python train.py --encoder_arch="vit" --encoder_norm_position="pre" --encoder_mlp_ratio=4 --encoder_fused_qkv=false --encoder_layer_scale_init=0.1 --encoder_moe="soft" --encoder_patch_size=[16, 4] --encoder_width=192 --encoder_positions="sincos" --decoder_norm="layernorm" --decoder_fused_qkv=false --decoder_cross_attention_every=1 --residual_init="scaled_by_depth" --steps=5800 --weight_decay=0.2
Rows from block 5 of the audio encoder of a small audio captioner, named by matrix and row number. Rows with one number within an expert belong to one neuron, the router's apart. Each number is 128 + 32 x the weight over its row's rms, rounded and kept within 0 to 255. All counts start at 0. Numbers have three digits each.
After each expert's rows are labels from the 100 clips, of 14976, where the router gives the expert most weight on average: "strongest on" is what is common among them. Only what is clearly more common there than usual is listed. The data: chords played on synthesised instruments. In brackets: how many of the 100.
# router: slot weights (encoder.blocks.5.mlp.router.weight, 8x192), inputs 0-191
# up: expert up (encoder.blocks.5.mlp.up, 8x384x192), inputs 0-191
# down: expert down (encoder.blocks.5.mlp.down, 8x192x384, transposed), outputs 0-191

# expert 7
router.7:182180158126122111137064075120085124085107120138157163140074121138108133121166131108167111171092160165168105091107146152138161157147117121093135158170186203173190186151122099205137076094151121108130135159176168079088157114132135159121067095182129138138140116133141104147086144093147105069122153110153130168146167145167193092118133103056102124073127169130157161110132130122086112138172139119098097191101148155089188100147144160160116160088153170083093115127103137133190166151152121133147088107173139155068127143092091153125076148137112100107157126099085063098171118111169125088
up.5:144096139087140130090157085117231130125141186136136084091147081139105160146051114133122152063141079126130124107162071101100084114135178154174120110155151130142133082183195156105105119156177168098097102121116116170155121144136117122089201108092157134091069172159156111106165116143173066115144114134109144124082156134182107155125113089211080137181068119153099067078115108146080098173111138148125140097145105115074127123153152112107088075160110130165123114126159084150125134196103145138116144119140166091146145107105103156110175124118069084168148142129171168163093090138163137142
down.5:144141135128127125101167163142175214112143134127122113110183081190124182089078096158164202077155127136136154086162078099167109096133126116099097110143198118148110150161188148069124107123141172132104108177120123100095122152096126122107169161162177146098158128129120147095124106179127086123116135128120168119117157145140122167181098093190090090224095093153113107136114099156126077061085120142163100118126138129094131085108140127138154100116086185118157171138125074064130161152117130158109139145126152118086102126194131045128099086088113119164105062065168092121121172101153121128
up.6:116135065100119095133125104115179120086165084143141192157144122144103137138152144102110156112163148117146135086071116070149144171121086145154144204148123137156128163090106135098070118106125131113088070118139102139152144171167126121097137088081186098058059161152113119135100123102115122108062113059090137190172122143092122121139168123130119130145171102123141094149145109137152131105110154132159125127176167132167164118175154041173165130128105109087076109117156174180119176056119125128117126108152148143083151128135131115158225100147040148147144080105091090116119132072112069173
down.6:130098135093121158136130157085160147063144099165106127102142116166131140129120148157128144065130167168117192128092196141190140138136147107122113128101158075093119129126130129117154123162142130161141103098112147099150131118161161102155084104147089094159131149137167129109111114159138089172171099177132081146117150147076102060110179152125141107107080115180149096146159203137169093174086169117069058107144097145119105104098134096109065100143070117238138103076078104163117110116129190141129206164152213170140133112159111056139131121129093120144110125110149125126129161049121131090
strongest on: the note G# (100); root: C# (47); root: G# (27)

# expert 3
router.3:157144154103141146082135117101135173156094121145149174158138101081064088130100144089112154116066134127150169065184110082146125125116130081070149179144129161164143142121124103088160089091155110180107078145091166143145163151091048174098096078114124083156112126106184148106080067175161069131128151162101131105161145139129129113082190105094077167162120166148157132154126077139083097151177137178177085155100104143123091122094111163088126128095142124089124169086124118159076138147138142121142174180134155085061096117094163140069087098160100097137076081131136097127162132124107121172
up.8:102090105130123118141126055101099136105106100100175138144101108130156159099141166137123093080137105157112092075159089054100112111119044173173126126139161172154195120163133173131119114137128172071150140150200116060150111128142141139181156194129164173117208166091105126121204138118130159061106091149142162118134121131163141161098112092135150168084111138141092101087107081115099134116113181149075179161162124096120150111160140128076135152085131184145172111115167156121132057139109124166132055143088107116138105161132111169139109158133103132104103178150129120125139204186097109121
down.8:087094096119191122087125094163191112137108130116113139087123169101116153163137120109108136138162097182110099164123140134109075160096118166114137126119150145172125133155119149113135145117181145118158180156196149119129142117106089142155139143113133086078114072099173099199193092113124109053128191110151137151057052121136104140093135150143118154144139146156102104110132182161081065130044136120097083116141088113153112122142067111104055127086175132139207187180098161165151087139144135121120119080157110096126098125165096097070137100120149165197131116144117167155147149098093180106
up.9:144082165089128119130123136158103123105139119144115122104163130177116194109088109106131158171128097142106166194058154144102122095133161110177128145146171121101164123105104129166046132156125090117138177120167156114078117130171183157194140150105119132074149083130102099130173137125107111091108109088111095145103095097112136143170134116078170079166108158116141151157162162118181101108075095107088115082151157130139095113140141087171041133155064126113122110170096066104145148133105107156054130088166127179117138122156055181173142118126150151118157168151137113233078118147175165144
down.9:112155116127150089112126130055111084180194167107165139106110138108128134112094199120121148072131145096137097101152073187134155144088083130150186110166134150111112134100108130087167123091137142150031110149111033180168204081176115154151154097136151119150099138141098125158131096111093148140103099113192180163153152105172135142124147168150141132059120113122091107097121179193072129078140096165119144116103129148156134113159109073154190109125090160132101147074100122155112151136154137125137089152097132050179163145076115111174155081130140137145082148127151105077104099142110113138
strongest on: the note E (69); the note A (63); reverberation (62); text has "reverberant" (62)

# expert 5
router.5:200165219111167154138137157132135103103124132097097170102165122118074117142082120150143161181107155111129096131086136169141094080099148075112189101141150109058105090088136126167093140126145054147133108115128130155128160138126161183151117145069102144160103113107113084123084142093157100094134150123146117139120181115099130115148145120104157095062121119131133151137121164164124119089107156084124085091056141159084068077077112093107050103135082135131084102146092148156157144181182125065151079080185137133109082152162098148125125114099189152097163156081130172123074134159163127166
up.5:126132097134167129140187111122147150147118102102136183141107113111162103104129117107136065088118159071136130052169097124095132139131112114144115099096128116149171139121143099117141128145109215146145127140136144142152119190117156104048157155117189160127135171179164088167158112119078170139136098117163192117104063113059114183154086133131193167163158119114123091133086113102091114109156161109182162130192173105122199117128124087053154145107131144117115142107127088060039077097085092114144079137107107136103177122098145147115159156146118155123120134176082159131198133155084100148
down.5:101109109149132172158113178141103171102083149127100115110082078113109146145155105143113155141068134191138111137196094089104115147166098180116117136148099107195130160142133107140118065178166113169128195165167168091129135097129087170135156110209098098064158114125162132122179187155137164049096136161133121162117078148084145140141174125163113112115140123111149194092129117160175131073168183137132113181111122104120110123098069130173140163082194190111099098125089139147109119108122149126142147139175120206141106153105077124117135102141088112086142129137146085150196108104068111125
up.6:067098093147118160091214101154154164140109146145077149079028178119109093136152174145140134109125130135131050124128133154140104161115139113114090088066047063118081154106104146103124103085122098165116112102114092165132159102163102165139130185106096115176122115170158135095124093173154110080116139154142165138100100118119181100127076175162116148096153116121142092147096078109109089185141130129163085178114093159191179154153119195098138160142160112156127143145112142127090092132150163087176120159178134099062159122121174115116111100147109175135102172136178175108121160100135092138
down.6:075096049101041102113055110099149101137149099169141200213140108091144157147119121150126153099097147104145129147192140124121165124085076158078110166173121152145135202096153120118097139154111195160056135161106126160167152093126148192119146158147188106129135149142124168165189145182132114150122119099091114168131144183122105113111194118110138133156095124150145128102113140179180155107176154175143155147097142135108132088172102094117166144083157177094099058123113147067103101129088127100112095155149116135152078177146104130138138143115085146106110119117098086135104137157082104095
strongest on: the note B (66); reverberation (65); text has "reverberant" (65); text has "room" (65)

# expert 4
router.4:225204173128087151100153088178138131109144157166167108091116110153145083074134165083119127129164124094132149117094104125143104144130089095117107120138136133163121115117191112137115155106091111160125108093135180136143075211190111125157108103162089168105162071172144195188060144093184151102146117143112129113170151134125089070094180099071066103091080088080119155106091146090139101127091124148125066100117105142073099128120092144146168100162123111138139083147143109120096126164100124162177138128156129122135114113165130089081063123168119129135137140127096100160183082101120161183
up.3:140127050135111164119157103088167095116091109098156101108155132156090118147150125172151149117148147106173128094110109095145110194085216091126149151122144136120114131159176126119184091143146107172189148136097145144181099122125148115107107094147076123154090126165150086101093110122131136163112130063120124075074110117081120156119157144195155149145107096098129125051160195105089106169105153119193164173122155130166125123141146146115097124183097104145134125067107117138064089092080166136156135180176147139098166129144122145167184173091195082148107116134077157113140094101034138156
down.3:140143144128128090153095165104080120181097121143080138123142162142129126143113064110086161159092126132161134134134142096067090110184093133126137167157133129079114092173148077100091154066196130159141130134131129114045132138123177185101186158046192127105164171121164147076170148156183119084163087178167111140152123125117145124120122085102138106114110138185194131168137107097147099095202123104128115088135113104108149122110094151128127141117114128117102122108120097123114090152150145167095114063109112201127110153095132141098096100125041101118173107218144149136098197140168137087
up.4:141144113164108152099084151118127115136177166139138120132170160122142118130111142142141120080135208077150162150174135113143134140155141130144175140169091155084023152097122066120106139137150093153162110104033109183145136110115084131095160145141141109144103147138144115129104112115113104166164132054149106150149119136086094174106169096144126134120166130178189064053122181156113137129107133151108162061098192106151098124105105141121146180107123134110110109146102127134128123090143198068155097185102021142153144138143137086173079157076131160172086129154132063088149146127148139106
down.4:127109132128165123128110154095118159136100154138091137123120166134062120200094160058157083101098097161080127133116143088069139115116125147193149111084135098158115111123113123159148119108141164150060123114093125162121095169093228139115138144102124159116110136100173142116103119101070103116123159096133133125166162158161144119188138050097152123127137176064133108196158118115144090101114098068085110153168097162124128067155117111097131140105116127106126097163077114152083203157194134110120124083223157119180155159149186166095135122177094138167161157196126111143116159115116089106
strongest on: vibraphone-like (40); thin (high-pass) (34); white noise (25)

# expert 1
router.1:176184169066202197117096176109165161137084081147093156066118127164118102115100108148074131105101157074121152142118148160072139093128103109158107088079140112132079139100111124150115131098114108099156136147138135110126140161177129114087141127179171142117104133177120163095114094088205114155183137090151155107148128172105150087084109085100132109124121145119129158195063203123113102073139151137111136129075136124189123122181094139145122150126172141205172198143172158151165129108107163160118184101150148115148127108113104057124115089118155153148184138118168162127123105110134073173
up.6:076116163145173152145132152182120163166144163157131167173143130105155139107148114101136182114097135155128149067146132110107109136063171134164111138129133095118169117165114125119099157173129075149148093156132157124111142167098111105080104069113146159161113171161070058168146217141132151166054074074132135116102108158099148131145115154094139100143203083061080142155174127159161073139135162083178110115143182168143178107111124117137115068133113094093146135104104155111139143033121123131101069124134111139140142181096150167128169127078164148112133140137151095130085056113138162073
down.6:149135197131127152085109107103178140038116110078108120107130146135135138100122111157096074101074150053100173161128066080090196130116079079134086096127124125119150068146119127145141084126175152089136127142168106149153093129114137120150180210199167096115140169127201119187139152137077129123129169138163106120144179153174120143173119133111168129159108139149132100066147088135134124085115155166155148139126135042104120097111076108087108137095103140076143092134182088171141192133138141144133099122132115160089108116150127159140107118158099130178121131135126158170188137185090095175
up.7:145136165104130091151097069117133152168129121108159128120126136171165165184129123131145136163132172128101138158165116185163153150159138134108149114161141138159113084139159163172080129064135077112066187154106136107173107116122124148150134125081120146095073085066130151151169096056155114087147081112068092083136146103171139137158127149134107137143099105184137135144102120170061182075117140163129185176093173141147141173209139120186096187081142134153074056054093093123118105202123132070147144130103150112161092126107088078163147102140153107129117137098102138104118090091107131135
down.7:134077062101143094154113129174085103128120098138137111121104100063073145161098091091121140149140152168104079078140133117192115149110111193125126164130123145128159188155143148133142124139143107138093125173079119116081146109080137172129106078105140116156123165111092195086150192095082166108089131177176102156196094108151145067115101124068059057102084121121106114154137082109144172098127144117086167144105150151176190117128138098122151149178137168095200099118161186112210118143145124177115113160120138083176139177115136150090123147146080117129166115088131152125130143163146175124
strongest on: quiet level (73); marimba-like (50); instrument: horn-like (30)

# expert 2
router.2:041048104078138068067108097100080156131072136157157092139078163124123142161110154152157132081155169182082092149134146117183097154105089105134179153139186202168171153113142098076171114102101142111141101099116146115147138172168143102111160114172101096098128156079110109111123119116149096176163100099143176105119157136130087138126112131158114160094126131094118152103160177074160121111129142098132152108141107132149192127173168179096181109116148152149115099148146149121136098118139186107089100090043069080157137113127123102101099172080072096143120119124128085146191163150115076132
up.6:101146124200152076103122179095098146204081119157164180175158115093099083155100124194113097126106147167107074132181102146127066143090100145164106113118108155145062132103140108091153089142122102200118159133126137157152125131121168094132103082121111091110177127129162179170159174101143157175101198164115093126151126151124107137084089171133132137134120145146134175095078134159156213134195089076179130150113172074104081148106093176124119121139097145143116118151089111085155092140119134124144141178129116100170095156113163160119110146082123078094083167136092102098158063131130174136
down.6:139117132094107137109188058134150144059153149075104071150124198154132157143208194093063153136163077085105123099066106136150177104161177148103079099121116127147216127206146118136127141109138161077148116100194121102133148151088096139131125181102145157112139126143103068113116104145095123066148128117073168131103116130166164093152129117114104089154147124141083101143153133130102079125065127143098153133138071175165121137148123117118119122161147092133181143122160096147120157144155129153123138115162122105043167041130136146109173116153130110132111130125140191191071153142116103126
up.7:175145185132134087122147094162171093150109126064121144141070165111104088160105139111123114133133066139126122128114116119076136197142171187099114141109107112148066074117142132137149140104184100154059139150165091163102093135084127129136199053106157102124135140133178157162156184050098141096079113185150097140148117113125165141116095099118117155136172175116170128097124105138094134194100088099087098119155183148121108140132134082158076104121130090206171125131116138093114133132139148147188148104151118097175127139132206184092146181103128105146163160164075149129105115090074167146
down.7:114129095176087112130143108121092121140134151178164139129167182108112140154094192135142099118097167154113170160137184204146117078139105075124196107129122143139165192084148132095080119155094169089126159105147180128174096100142129168148065185131102123064143093164058093098111090193105145102168172127123164114116121167052103117111189172108123154117113117130128190135149099072167128084197144082146098133094085148159102120148099107118111158165217142100086119138097111125147121154144117085083102128116163125103085123164088122108108147155095124092071106148128159131126153097124079136
strongest on: reverberation (76); text has "room" (76); text has "reverberant" (76)